{
  "channel_attention": "se",
  "kernel_size": 3,
  "expansion": 6,
  "nesterov": false,
  "orthogonalizer": "newton_schulz_5",
  "lr_schedule": "cosine_restarts",
  "final_lr_fraction": 0
}
Rows from block 5 of a small image classifier, named by matrix and row number. Rows with one number belong to one channel. Each number is 128 + 32 x the weight over its row's rms, rounded and kept within 0 to 255. All counts start at 0. Numbers have three digits each. After the name is the row's rms in percent of the matrix's.
Before each channel's rows are labels from the 100 images, of 14848, where the channel reaches its highest value: "top examples" is what is common among them. Only what is clearly more common there than usual is listed. The data: simulated grey scan slices of phantoms with and without marks. In brackets: how many of the 100, against the usual share in percent.
# convs0: expand 3x3 conv (model.blocks.5.convs.0.weight, 480x80x3x3, each kernel summed), inputs 0-79
# convs1: project pointwise conv (model.blocks.5.convs.1.weight, 80x480x1x1, transposed), outputs 0-79

top examples: dark spot (79 vs 16.6)
convs0.90 091:149092147127043060152114092052108090158082127176119103122182147121088097158125086152107127122115121143086179104170100092111087138123130124169120119162089071116136131165084113135150108168152184085182133115079146116145112150115094123100147083
convs1.90 096:167184128128176128094128183192128198113142128162153153128125127173176128151096124130116128198053135102172134153122116130140122156146128102178110156119177056128117058128128172128100128141203128183111128107184116128086128128145093128171128110

top examples: side: left half (72 vs 41.9); dark spot (61 vs 16.6)
convs0.54 072:098146070089088104142172084074141124088100108087119087095143152146125108162143127139083101082110151145103101095147112088150172113130167041177155135173097085146137091149144114096119172123128092120025124098172111158123167158152151116106129135
convs1.54 078:176128145128128128076128128128128075149134169153128128090128179193128072188128141084128106099128128132128175195128128103128128128128122153128128150068051185128099128072048135183115128116088154145128070149045073126126128128128130128155101128

top examples: chest (99 vs 24.9); low contrast (64 vs 25.2)
convs0.412 112:151170157151141193122172123175119138097140120101099114099162139104185091136123176102127118100125151130129161197142148096119143095192106097145110158098055159191163105136131120134126061105176101142129115111158149154086141117188153164141127042
convs1.412 094:145128130033128128128128181128110147128128128064186070128142145128160132128128128159176119128128169077128128166075128135124125085074095128128109128160160096193162147075145094093220168128125115128161155181074109128112128143124174090128128174

top examples: side: left half (80 vs 41.9); low contrast (56 vs 25.2); belly (55 vs 25.4); bright spot (54 vs 16.4)
convs0.233 110:090121066103146071104125125147081075102152143150080121152127170143119092109124189129090070106119133151142125159141105142162127142130177157140152125136147116118221165124107150154157103084119080133101093059145173120200112145093162163172082141
convs1.233 099:174128132078175143092128128063125115225135112072182074087095176078097151173171132126158092095124098128128128147117128141106128170144092128128185152128124145116128128128147162128048145128118168136088128089118156092100172128137084133128069160

top examples: crack in bone (93 vs 16.1); belly (66 vs 25.4)
convs0.385 082:097150131104128121116114113109107096133137130144111110163082185148097104157136106120097126125154123175214113135080093111157140069099083202088106063165104190139139118128123101072047119075189143109136128107155152143114135155090182104118139129
convs1.385 118:128106138128128128108108128091178137120108177157105180096119127131114056165128208128128153101128048082163128128128128157128131118128128192186090176108106167062121128078110150128123134179066166159104169092086128095153106104122122128060119128

top examples: limb (66 vs 24.4); several spots (63 vs 17.4)
convs0.73 084:119114155111152094137122096100142136099133115128141119192102124152178203145143066074111106104157197126040109145088104079147200098142147140149111125106132173126146116166159114142107140131131117064117119142144125162066107137084072078177124119
convs1.73 082:143109128128110128128070134102128216160104174129137169094128128128111165140128216128128128128152072128128108134129128203187100188163128101092104130068186128160128128128128128129067173174101098128202175128070098128128128128158156146128128121

top examples: belly (57 vs 25.4); crack in bone (51 vs 16.1)
convs0.35 102:103162139155148139166159126168171168149101124214155114098108090152116104152095080113230129176143107144148128106150135170177075052142168091095172100089145105124122154154126118132096123164092125180127131135120120128148125071099086116122149165
convs1.35 091:128128212128115111128083146129128173152155097134128128101128044124128128128128121110107154067137128146137162167091143180128194134128119155119164128092147128111167128050149128057128128105116137155128128140132194116079158072070090196150186128

top examples: chest (78 vs 24.9); low contrast (68 vs 25.2)
convs0.227 105:089131147104136142125113110130214143137124133102150141146144162126152137091114144106139097156106139133123180098161079108189106137106122187096132112071117165145096065131114130188085171073172168108175075138177140141101177182090181122097162151
convs1.227 093:175128066115103198114178139128107107151128121128137112173124108128132176182147083128128128126128148128152128164128128128138092155150139104184041234157128141126164089128186138055149069131114136096128128134128095111076128128128173143183128150

top examples: ring (82 vs 17)
convs0.402 072:147135104150120134138161159134127142141147203100104142086154093046187163033165162148121184122116125140097142157128156148134093144188151125075187130098136149066079100155107142144119128138131159117137089085132109152113167126105142105132087192
convs1.402 125:109214119119128140132050157128128173118128105130087146196128053128073104128126128187200135080173148145128085129119141151128128083151174136128128112107130196126109131056099128145157141154067128129101128123188128140128128114141159067123117128

top examples: chest (99 vs 24.9); low contrast (61 vs 25.2)
convs0.149 112:130155148118032073121158117114109130115126142105146145134146147119131177169169111171108113147095101094099121132106107132138103064110146189129139091197146146166137098141082106147180129064108155114143153106178193118090156087150206158117148101
convs1.149 069:128130055140142128128128157192054146128217112145128102150128128089128107128128099140107133175128169118128140128149128156128140159188132162168115160110128128128103099128158128150087156162195128178190105151128067128052114175128128128217144128

top examples: low contrast (89 vs 25.2); chest (76 vs 24.9); noisy (70 vs 29.6)
convs0.376 112:129102169120200145105144168106157125103152113133086128163153170117152094191154146182077150132079133149175146119140153102135097112161138082167108158086060143139082067138157131090174145095090075111122141091117123147112172149129078147202131140
convs1.376 090:128071086075110128131128193124128128128157194128128123128157128078063183128104128177130132143080213128106083101128121128103056111102128123102139143104128126142128128128084128170128128081145128093144131191128136129197133170128104128098045079

top examples: dark spot (79 vs 16.6); side: right half (77 vs 41.6)
convs0.249 088:091136155158133133143095143150080070142121146135136136126131159103123108083121048081139181170162138151108136070090109112145115100180087074172159104108058094126085120129129053088133134133191134096110154124189125140099084156170113100119097113
convs1.249 114:128066090128128124059092058142162128127128128145106172076148169136128067159128128103092128128128151128141167128120158128067128124154128128118110070164165128128119128128128128129210167128096128182097137206103070146151131182140128156044157128

top examples: low contrast (94 vs 25.2); belly (89 vs 25.4)
convs0.292 124:156137147125100202186101094112156128121112120148170099105131133194136199149122084185166129154106124175144171168119186043164044128121127143128109081123068140076181121129070122127132141124136113096117128104138110149106122113138127107109130162
convs1.292 050:128128128170128037128128128146142128128128147151203128128148128083192031140128171128128128193118128175089128128128128175128128109181128111136128166127079128128083128199128128128115126184139175066137139150128128128104135128128128191056128080

top examples: side: right half (77 vs 41.6); bright spot (76 vs 16.4)
convs0.398 097:162180114196179101163151160149140153119135118151076117137139154119112117174121127171182184153157142107124116105113146111125134118143170122127109093141081082132119071104164097099104158209134155170156140108194184086163174165153111095144183097
convs1.398 110:141138128115102141128128103104070092128128139109128132112128088128172128128179128128169128128120092112160138129118141148191128128140235108158093089170181150142154185193128087043117208128124128166128067124134188134094186117128128128155128139

top examples: side: right half (67 vs 41.6); belly (61 vs 25.4)
convs0.410 109:094145176151113126171213109156150082159149129150128169114113123156127149195189123103140089126121121127151099091077158165056126104160174154130141164124167106147114078118082149119113155092139189097115152104189159109162139148124141178184162136
convs1.410 120:128081128055189176140128124128185128186119186148124128128151126116099084097077130137151156106126112174166131151128184128098128126133145098062147128128097128113162142128128055071160169105035114143128182146131128111102146189109082128109128128

top examples: side: right half (83 vs 41.6); belly (60 vs 25.4); dark spot (49 vs 16.6); finding: crack in bone (40 vs 16.1)
convs0.47 092:035155149063139148131103163084176143138096094150142119075149144100139145109131131121113079167143206134113156173083114134107148142126115152123132126075101095119155097191138086099169150149138111150167123151146111065152169191111124147126079077
convs1.47 103:136093142147096178091161044147128062128184128167128160097129091128076102128128128128115105152128128155154147122035152101216102128146099128128128128155128134159128128139091110128138032171093151143119175147122101146113128079139146125103167078

top examples: chest (96 vs 24.9); low contrast (55 vs 25.2)
convs0.447 133:143126100102111187135170100120077129132095101124094146103185180168127111146127085119153102110205003169140155155128113099074110144152105111137156166124164098133180133147143094125157117115103112110175148148117163116110109184137122156070117110
convs1.447 083:128158128091128171126179128116074150051128050110169108186142128128180128061149119121133128092128128066128064064154130179112128148114128089133128145150128135128158128071121128076140148073128128128128111168139129029128105115171143118144107133

top examples: low contrast (51 vs 25.2); ring (38 vs 17)
convs0.316 088:124159123096141118075206147191159136149163158154091152137120114161163127179045070143099133129172175120143130104134124139128122133114176071081121182129115114091160162154090095100101093136110100120145128147151129155077116176181126175081139171
convs1.316 075:085245128128128075163135083084108128057128109128128064128096128128078128181102128164128128121151047128128128112097128110128132082181149128128122162144101102076128140128063129128197116187128119128129128136123128144128157089105128063146128128

top examples: noisy (68 vs 29.6); low contrast (55 vs 25.2)
convs0.202 105:155119117126142128171131104120170125082138139112183177112178093101139111096111151155095162105074150173175101171120181143136131170116088112138082129079142051171135130110093136139089174102078074112157147143161090090167155093108119145136056093
convs1.202 104:128128145137150178112243113128116150104123128151159131193191128113193128128101082128128128113116067135166118077073117128128128083097128079165128154156203104102144128160089107155117102128128128128166119128128144128070127128128128218123084128

top examples: several spots (61 vs 17.4); limb (53 vs 24.4)
convs0.421 110:177110182104101145135115120159132099088111167115147117152093136060089121125113142164087153112147171102103160137170086124185171093163186117091136133047121193088124155143088179109103072128066129079097140108160102105129157118093122113102148137
convs1.421 108:154092112146179153188099128215128212079108128141105128128160170225082128098147092139092159128105146120193128136083128136128108128128128128128144127107116128154128128097146141132126128144211114104155128128043136130163128144128102162179128081

top examples: belly (55 vs 25.4); ring (48 vs 17)
convs0.45 069:184103148129115088160137151104117094148125120128126135120107127119147044225063111132126129142068084100166144130177098141184087132122130090121123181096127109121132057104091115084160198138136149112087118153129110099143142146109116065128087093
convs1.45 100:180163084128086162124152128086128154163110128177128132111142103127113168128126078128147128144153171128162128140178164086141118129068039128128114128128177128128128050141115173206151150128122120146149088128173106128068092168054106093128128082

top examples: side: left half (74 vs 41.9); limb (68 vs 24.4); several spots (63 vs 17.4); finding: bright spot (37 vs 16.4)
convs0.13 098:109135144110104091112178176110095137068070109139152147113137155133104139129148170106064132022163179122158165182188117106090118134173133136151145134060141130166137141080131172173104110132119156111139092136089136159093151094080142104095126101
convs1.13 102:128077105175160128127158117142103128179128192141116146174097128090135101095128098128128128128128128125128163059083085128046167128128134094128155128181128044165148170162156128089113128157134168161115128128147128148056142094128205153148168177

top examples: noisy (65 vs 29.6); ring (36 vs 17)
convs0.238 121:146096128062155106110165086121100116064110143163138162090100138127110142053131119121101139151143166138183126119144156085102101091147101125089126144169122062119054156133125115134173119173088127095066097167166102053143110151165091143125094091
convs1.238 080:126128128128071129148128127128128128111128117124159128128101128128164137107128069168128029117067104132128158178128142102111128128128055128128119128128158128203148187195088164122112161174128162157128137209093139057114128128128128214129092128

top examples: bright spot (44 vs 16.4)
convs0.422 093:161119144111178161107168089123101084100115182054099125148160101136137126147145184157114161060121154108108117151168136105118137088104163139092156132136121163153083115098088198080064185105087132100112129105056105137145143107119182143135085113
convs1.422 129:106124128174039136128076158159065154141136088128125159119110128191181128128164108109137087128154093198109156152109128128072150102128075160148084095134097128038136158118104126128175106095128090141100112093134128153072074105128112128143122170

top examples: low contrast (66 vs 25.2); chest (59 vs 24.9)
convs0.430 143:180119115148096170137118134136109136120152148117094144056166174129177142118135122166135181131141107099142140147047109113119101123146198092126182124134160119165098181107178090154105106183109122136127169164126175150065129165044093126141157161
convs1.430 080:086194128109142132123128128149156177105095128056107128188128157130123128067128128137128128098128148112104128128255157147151200128117128118128137230128128128130136127128128128128075132059145128128154165063128128112108128128155153126128128124

top examples: dark spot (100 vs 16.6); chest (68 vs 24.9)
convs0.267 088:184141104099132114105144096122058084119119125104140077072125111164142126171138137092124165096117147140146145191108112115097037178139140140176113118173102088152121168163140186132199125118161126114149122127067170189147092147137135154103102171
convs1.267 094:138090128128086186128128128128160048080133162136111128135131128163128158176134133140128073178054126128162115147107128128116123167181128130127120150128135088177128100120163128172119109128108120126117128128128174154128167128206009128181169071

top examples: crack in bone (99 vs 16.1); chest (95 vs 24.9)
convs0.43 113:139146061158150125159080088126114138112149179154130127155073100098169165083099069132092154124139134131158112105117225158112130131113211118194170093140160058127165107090128156149131167102147134107093120150142148169114142091115144086112113144
convs1.43 118:090096186152128128128179128128137128098128128188093129127128116194128128175135127128068191072152128159131123102085128135100179096210128163128124103084111139060079128114120128128049106133102141177128135043133128144125087128175141107100128128

top examples: limb (75 vs 24.4); ring (48 vs 17)
convs0.98 075:111151150184109098104140071179135123160104094112125121157178100122091118105052177075189127080146150130147177080113126155092146114102163080118118152174091075108069158128200149131061122135129178104116139120121146109149102113126113157100128160
convs1.98 113:184168181168113175128154135144147128138119128128120120128134128161128176117121032128157113128128056104161090139128128102181128137111111135128128112197206177125128064128159128153106121113180098128065065102128116106164087128131122128175193128

top examples: noisy (93 vs 29.6); low contrast (90 vs 25.2)
convs0.346 122:089121151128138113163127118174100141069106137194121097117130117061048091127158081136051142125078158138208112119114127123116144132126129072139108158086150146134084132119148123064097117089087080116107167108199138152098112142097120164129107110
convs1.346 092:079189128128097140112120128073128134128133103130186128128117128128179184128165128128128117144102128062128128128157129128128128128128132168051190128163086178128128128182114152073164179128104119131128087128126128079075128205139128103232130092

top examples: side: right half (73 vs 41.6); low contrast (60 vs 25.2); belly (57 vs 25.4); dark spot (45 vs 16.6)
convs0.49 100:130090177114080131102088133132143051130089141170146132134152099184152135107099149137133092070171140075096117088081103160088095098167164147185110158174130139093159135069087140158147120091152134084157153151135097133081183141161171085136110119
convs1.49 087:204119109128186127146084170115159220104146128091095128128189128138189128105098068128098199179128128136080083144128128133090128127128128075081128128128128103128128128119128103119161098194128128128122142135071129128136108031128128093128128102

top examples: belly (80 vs 25.4); ring (64 vs 17)
convs0.246 136:154140209152147137150181139094105068123096074123062095102131102155131126134155094140113105136165054151181113153098117067082120144191159094138128124118150142119143116152142169159158154083126117086181125160177114123088123118092160142060120104
convs1.246 124:086105157100128134157106195160170143128128128128128077168132114084127152099165087113188165128181128161128130113128128087164095092149128128128183066142128109101141133112128089100128092093086141128128160069128128024118140115078193193094129128

top examples: side: left half (90 vs 41.9); several spots (59 vs 17.4); limb (50 vs 24.4)
convs0.313 101:159127215140086150161093113089115092160129126099147120167057192134106148150132131121136116058118120115099090166086085137157130107141089175153123172106120170088110143175170102172070140131076107125129153096102165080087130153120114107091170102
convs1.313 115:103178180099062162115128165139173128128128128141128142144160172128128157128134128143112149163129084128132128120077012182201109126143174144066147136110120122143159105128141123129114179128145128123128140181128128040189068128132128086146109128

top examples: low contrast (60 vs 25.2); belly (51 vs 25.4); ring (42 vs 17)
convs0.36 106:090072185077144173132056207084141168147160107105193125119074126117154117142119148137090124110105118117119126126156143120117079111111140148136187113083154149098105111185062104126125157116091131168193150141106139172170176116082135111141137144
convs1.36 095:071071122128164094128159108127128128128132183111118092151150158128038102128116157128130128134110154123137166094125146098189128128154130147063062172081122128128156156128150162121128203116113055126128176128190097159128153144191141174141128075

top examples: crack in bone (97 vs 16.1); side: right half (96 vs 41.6); belly (89 vs 25.4)
convs0.27 083:101105142096170192090182115113080090138147079135052134096142150111110123130161162113049132179126169091143121122091106116107112143115137145105153149083093135124131098086110145082081127114135128120121115110165144109144175221052106101162133093
convs1.27 091:160134084170102108168123128128187128128131163128128163128154128177115143137128214128172128128118066201134132154132128105128128069128079131161109160120077192128106089040128129128154104099179126183109130128128128136128146048109095145109187132

top examples: chest (82 vs 24.9); low contrast (66 vs 25.2)
convs0.470 143:167158082101123158149166097138092132132095055063104118099105179178146107157106111145133169160161063104127142132119066119154062111092157173169183145109162103132127150185148112168117120155132098119165148157137123092084074119176131091151124108
convs1.470 100:128126128091163149124213125110171128091128128122081128128128128096101110064128130128056169203128128136184128138137053186169121144128176128110090208188128128128164141086115102069128164136146113159138101146089101131102128128128128095128179153

top examples: several spots (48 vs 17.4)
convs0.332 099:123080168112143146067152163057098158108109150210141149125123128087125162098181107125126150136118189123167116063133142112123166148119115164107175103050127078161127188098143095121149120143106139142129059098114119146110130144147101098066091101
convs1.332 095:128028139129128117128128128146072091088185118128128137180128128146182065126159197116150123109128128128135158166128128128112166140104172097153111128165161154162128128214051175087128146128160128122128128100128160201119098123128099189154128129

top examples: chest (61 vs 24.9); several spots (42 vs 17.4)
convs0.170 107:125150128113060155125143193156147198166128136152175080061119145129131139145128141143136039108134136089116071095099132107150121159140165133165137130104074171117093117102089114150167147105108096125162169133158142123167149217079148093130132166
convs1.170 118:123087128161137134104128128139097094167096154086095128153123128118128094128116149166072128128136069199128174110159128128159146076145029117168078128128115146119128177149145128116082128083128128181073128107128188099126142145098172227106105128

top examples: several spots (85 vs 17.4); limb (59 vs 24.4); low contrast (53 vs 25.2)
convs0.445 114:122140105132115065181123153162128115180086140125204142080103169222154157170117124109133125139143169149141097146122154173071069121109124132158087142163122095143114134149149086114113074103149151137094129174112097071101085140164169178147102110
convs1.445 107:128128195187175089152071128169128128128132110094104128128156180143128138157103128173128096148084160128142128109128128146156118145128156121128099128082138141109125128198101151128110140248190114095128181067083125148128108075156095159106120075

top examples: side: right half (71 vs 41.6); bright spot (46 vs 16.4)
convs0.365 084:123169159122128143123158152168118114123110149156132143073148127071160141102184061114158137124146153134110089127096137073157076104180139119149071164146102174119083124107099088085084170122116150152094103144156061126142076109192166158114084071
convs1.365 103:128150128178140128114128109078128089163128128163128199128128125129168155195105149128187071148062099128175154128176219141128134225156076099102156149128128122099128128128146144143087142169128168106128128158108128154078134148066128096128142128

top examples: low contrast (63 vs 25.2)
convs0.322 141:095149065128116187179103136164120115082157127139115094116131190117167098096145107146138145086124203117146142136134114104121127111151158126165104147170111057146097142105154150094186127168069094048111159127177122179141067138096094089131140121
convs1.322 083:137054128128130038145128149128080112119172123128178119102128128128155165108142102151098128209128154128158125128128153128041143128070159094085153121191156162128182108128042128181128128128133110186128128128128054129128111119117128121158115128

top examples: several spots (73 vs 17.4); limb (53 vs 24.4)
convs0.268 111:133081140086128178189117152116134160162090083108115111088139117188162147125096099106125141138142136148163115151172152151085203125118128136080088118142092166177106152135108165148186136147118136129172188115209107102091160123096086123058114097
convs1.268 102:041128160131157053128108124150128215110116165159133149141082131169107081128117144116098128145216106111128128106222096119161128099175095128156128166112128074128128144178148131120084109128117075119128123128193112128128098096128138126155121091

top examples: side: left half (68 vs 41.9); crack in bone (66 vs 16.1); chest (54 vs 24.9)
convs0.342 081:137107148118093142184124124092078138104058141107138133145107170131181163158101148094134107111131117109239106182127124176075118127083135134081115091140143146135168132133146132122111134146065117086153217166094147112126140153073162150130092103
convs1.342 109:073126170180128067087129128084119128105128133128128128128128096171128128146172100118108119128118076151106174022123128128192128106129049112174130126126107128128050139167128092128083128128148155121092084128170146154128155143156123116197166180

top examples: dark spot (80 vs 16.6); limb (52 vs 24.4)
convs0.207 111:121198111100094119142152097121186136105112113124127117077105138168151139159140084144114156100111095148178131171145134117058115160072100152060095066138183142083125086105164166113115130138170041102117143166099168104113127173115094088112134135
convs1.207 087:128144128096136153084147128128128092128149177128114128128128128128074128123128152128102094219102128137183148128138128128118128128120128134138188128103128145195102162222105128128098136179184160128164152128076103130122187202087067186185128097

top examples: noisy (73 vs 29.6); low contrast (71 vs 25.2); limb (68 vs 24.4)
convs0.180 092:122189130162180141156166087159141170146145140126116135110153120100070130142169108046112127088139148092162159128070111120188133192118127106113118172071129098166164179144113123142058110094144173134122105106164162122109184142100104147114158072
convs1.180 098:120128044147150111128092108128110128128148109094125071152100105075151128149134128203128158100129128129128150104137128125128154181149175141070095135121106161128120111121145128128128092130050100143208177126177101108100128189053090142151120206

top examples: dark spot (100 vs 16.6)
convs0.153 076:131145142119132128091190071162108135123098123150097167113150186187104131180165179182083148164133161074120115098137115111161116133154103124130138171167121075155140105084159091095121047101169106102143152091077119126127144093141133113112095049
convs1.153 088:130106127094128145128151128074138111076128144128128143128137128086161119177079114106128109128128128128105172128107154141126166147195151121128095065128128115110128128195075167128128179128162112033147124148121146234128128209163147114128194158

top examples: crack in bone (97 vs 16.1); side: left half (72 vs 41.9); belly (56 vs 25.4)
convs0.432 091:092130199172118164162133098116073085106115119100102156180159118107124163153117143114167098111133167110186104110134114162146141181096184104116109159153108145126082075107054073137115110093101146075114095075148145136077166123177174106128132092
convs1.432 107:128078130105108128130192079132218067128128150128137160128102117128095100128227126103105170103058102128128126059143128109147128128142076155143128152109123129144102149150187146068128128114128096183128127065128142144128134149074057128138121128

top examples: noisy (68 vs 29.6); low contrast (67 vs 25.2); limb (64 vs 24.4)
convs0.160 100:131082143180183080103191135153167118139145117119135081110098069120092123142079139194096121086153152069118169093126173096098143092096139125106084144055155149078100169117169111154119127121144120082149147079138153141105139127071089127147150171
convs1.160 091:046127115128097161163119080181128099145164189147128128128133128128141149128170133138097128130141156141179173065155169128128156111153112202107128155140128160128117194128128115128100181128100094129155128128110128118128128140145215014118151169

top examples: dark spot (100 vs 16.6); side: left half (68 vs 41.9); chest (57 vs 24.9)
convs0.172 072:167099149130119149120223125097081171115124112170103156109145105144138160161087105164123113105103079161101156120217173126124069118100173095149118158080145088125101107106159155171117171117107168139138165127114063137114128112090111104102057121
convs1.172 101:127171101128128181128128097130189127128077168128137128063128113086134128147128172071128128128148150082144101104168181084128142172128108173136144098161128200151102191157128128103128127142141186128102123181125078173182077158173129051128128117

top examples: crack in bone (90 vs 16.1)
convs0.70 082:135153079162127146107136214189086113169126124130072172083157126098139122130143177137156132104110097165103133204134108058143142101146073080166119133158098127121109126135084110098168176098129113160091073091126138055113150131146160141102151116
convs1.70 124:066091173163111088127128095128107102128115165168128131130059161045128063124139145138135128128128170128143133109139155106128067099181085105154119168128123146128138129157194060128154117140096128128158128096158175147128128090132175141026128159

top examples: limb (91 vs 24.4); low contrast (69 vs 25.2)
convs0.25 134:109096180109093110134135117151132071144123146137100073148087056123134109127095162138169120141149095093141153159092128135162122189116152176093117165164149128127137212105075143095080157162071133103136066127169106130163078105094126157118185167
convs1.25 083:098128106128076128186128107093128089095181128118160113128110107179128057128128103163142110149128128092114135200128130169128111128164162114171092122128128128135128102190071172128080128128128128138173160181057128128085190128128172065131054128

top examples: side: left half (69 vs 41.9); bright spot (57 vs 16.4); several spots (38 vs 17.4)
convs0.359 086:129184125084202171142135142126035124145120137127138152192168171082148144130143123177163087137151131163155130094098149174157134133137145124074070116179173123111132174108125151173154096101085086104125135173143167121094148097091167148142117172
convs1.359 084:048086017128128128128187128128145128163128128154114085168128103128045076163128165128175171128119172128128128170076128105092128119062133091128095128100128096128128125101128075128128136128128128148128163135128131093128151156126086128174207144

top examples: side: left half (67 vs 41.9); dark spot (37 vs 16.6)
convs0.463 079:112139124160050140093193055098117087118135167189118106080111153098079106141135108096158158133132156112108078085079128150060155130122133107079152118108137129155091129124131126112131229182130093148100108118081097124123079094137116107117146139
convs1.463 094:128147069062114160169109165128092149128128128084071128128110128147118128107128071150128116150134183128108128106210154128082079159128130128128150067221128126128128128128130058155118117109153182093097086141128158128136144128052159110128059120

top examples: chest (63 vs 24.9); low contrast (53 vs 25.2)
convs0.308 117:195157107147147100161077062137116146136134141124089120122098148159163170110062166108215178151130112074105148135123130149195168127061145099134121126118164103120094093186174131115115134124130108086175092164103111118088183099120157136112108123
convs1.308 092:128122150113085139128087211112100151085128085102128142120215153128128116128128046128128119129128115034183128147169114115122102128120188128060121170150106129103153119128083128128128185151165128128128148118134128128128084128177128135173042128

top examples: side: right half (73 vs 41.6); belly (60 vs 25.4); crack in bone (39 vs 16.1); finding: several spots (39 vs 17.4)
convs0.441 088:112102099141164132135192105180087238099089166166107106128097128113101121160161080114122188109125125114112172120120093119130124118104092135109143058059153140117125208073139121139148109072131161148134161089135114128076149120132117129141100093
convs1.441 099:153114153169210165136128128141187128128138128105128144119126176167128133090145094171128112169128128128128117075146188157078134128128065128105116135128068180128095134128128128116088107128132135128180128128128085128143217085123105217130205086

top examples: low contrast (65 vs 25.2); belly (58 vs 25.4); dark spot (49 vs 16.6)
convs0.157 133:136187138082206132119161150072097101090156121079100115171129099159125109122099166123149108125139115151160176114136135148142117138153133127176097157164176097147113135158048086110111124157201146100152089132151123191143146085205106169115158148
convs1.157 104:128073128128121128105128137177127192111140128128134151102161101128216128125155128128128196146116130060121117121179072189133133120114128161130128128121124197129128131128129128152069138131188128178128134128128129145083219126154137066128076051

top examples: low contrast (72 vs 25.2); limb (66 vs 24.4)
convs0.257 119:090158136080145137136194106154132100153187114098141104130093095119130119111097108167125119186073069139148172089092152221062146167197121133127127120152087128096164149116092099139138163092127114172154134158092147122120187093148102143103155141
convs1.257 101:108077122068128094193137128180128149158186098168194120065128098128139204140164128128162081128116136109190128133159111151128051128120128171098195113127129128174128131142075163125128156160161128118209128158128131128128128128135075136128128111

top examples: belly (51 vs 25.4); several spots (38 vs 17.4)
convs0.0 096:081107167082182128130153162090106144133114150132094099140127168160171143105097067116195043168090165162115141081163127155136143106131131127137108141108118181126117190138125054110109099074163155111153120171153147159117143157194165116162127147
convs1.0 086:128128128088128170128154128128128063177128128161034095106099128106086054128103203128119090120128128194128183128128128092128129121163120079169090128093098159121116148145093164117056168069068100128138106146128128128162144084154134128128128167

top examples: crack in bone (100 vs 16.1); side: right half (80 vs 41.6)
convs0.341 101:110180145108067127132102135169167137121126119170105142088125147165093108096086114129121137210154112174213166152146134106128173126128102146133158064066120131168091120069124085078108169107114127158064086110158142113126150128151185151109136151
convs1.341 100:128125161156164128128089074168065152160090103089128128128132146128091089089147151128070122139128078096129172138084157105166128128149128187128073071092130132128128128128168126089069018128128121140118094090180128138157196090128120160131128131

top examples: low contrast (87 vs 25.2); chest (70 vs 24.9)
convs0.458 125:101093141148104087141152119148080164123152052124120115112084176192066161064141096168089158111068211092157149154115083101097110129123171148138140164135138124137099140136112174084096161123144084159111088120116102092129108135098159148144083155
convs1.458 094:182165128070087206164068112128128128098126081128159103146159120065128114128128103128068128118166114101171128140111128144128148105074127136082180058137061128159104100128067062128150154122128082128116129138099128161132090128128128128146123050

top examples: side: left half (92 vs 41.9); belly (88 vs 25.4); crack in bone (70 vs 16.1)
convs0.146 091:087081118072115087138186109103123173085130113137128112067100067107134135204158142148119159118091189089090175150176120147153128165127162137093099146150129105154126120162152102122189143168115147180123139120147090099190166113155095086160091107
convs1.146 101:122146177128085130091086164128128128160062121113128128071145088163115128128011187135128108063118128150128073081165128128128115108186097128089175131128167128097128128058077155128069128111128128124153106095068144128128121109121128128108089128

top examples: side: left half (74 vs 41.9); dark spot (70 vs 16.6); chest (70 vs 24.9)
convs0.182 075:126168086159100143131142121182056104097088120193115147133102143129127122174079094132159063115067167172077136175133095113193111084086184111143152097170152100144144144089143069130171129159135156126154116099117118116185143129096141164151145120
convs1.182 093:145214128128111135168128128102145128113126128182126098128068138130153184172143128127128175128104132123128098034111249150086128130128121138128109128128118128131128128196191168128128088128128109175128159095122179128161119117130092061128158128

top examples: ring (41 vs 17); crack in bone (37 vs 16.1)
convs0.137 090:160172111132104095087142106148113138180116100147136133094134106187129104176091156140176115143107105147098122137152114133125136047155128036117140098119097162140114102100131151170092074139105111210045165102140144156147144110122124159074186137
convs1.137 077:071102128138143083128094198139128123128128128182078128164134168119127101122075105128081222128180128188137128088185128069113226128138130126100128128128128058088118118126141115128117171128119128128118159187123163128128072106123108128161128150

top examples: crack in bone (99 vs 16.1); head (61 vs 25.4)
convs0.424 092:117194147095095111134152168178164144126174154131151124096127057148118143133135083138102131128092161153167154130180112088138143072096061106112106088096097157097087126139081077135083118180150116159113119198175126083109106146167157108125161179
convs1.424 089:128120158124124128128158128092131123128119128142128095108093128163160128128150098127129198066128081128128155098164128128083143146137255202149128124082128128128121131128119144054128128128129138128048219091143168128118103128175104156111128128

top examples: bright spot (81 vs 16.4)
convs0.423 098:150154116154120124131179139151130070081124166150130144139143142082137097186143132096179197101167130055156181164116121068146104139144101135113114155225127124151161112119082089137125144176103195144128092143127139071123160088145157131149165120
convs1.423 120:157127153131128104080104141152078191220128128119092097128132143128111121105171114090163128163111089199163128175197128121128179120128163064169128149128140085131157093145136117091130225122147132151109113093094128128129128093088082173128146135

top examples: several spots (80 vs 17.4)
convs0.255 105:164135165191123171135129148106120160137117125126107120155172140200110174149100065095210139106139133164124067118143124135151134149099201095099178109102107164120130118137136142168157089154091169091107158133135097138083094036120095120101154141
convs1.255 078:171128185128144168077128190167221128089042147128116105176100066128124162128086095119167128099128068128128128183126099128128128154128152128057100105161095137063141118149170139128117128128093111069128166146128128086151146108128126128130128095

top examples: low contrast (57 vs 25.2); chest (51 vs 24.9)
convs0.405 122:095164152115115104179106169116122054141144091124147064146129164147130119135118110167182159128114091191114175138112093119135112122167121099094169139059145078138118127149058083137137162100178123166111079172189124158068102112114085146105143126
convs1.405 101:108085128127121128128196128151128128150162128091085108113128128128077087128148115128147138128128128108102065213194128128192145155088053109133140128212151138119128167093128161128051097084108131069170128128128128128189187135128124107118154128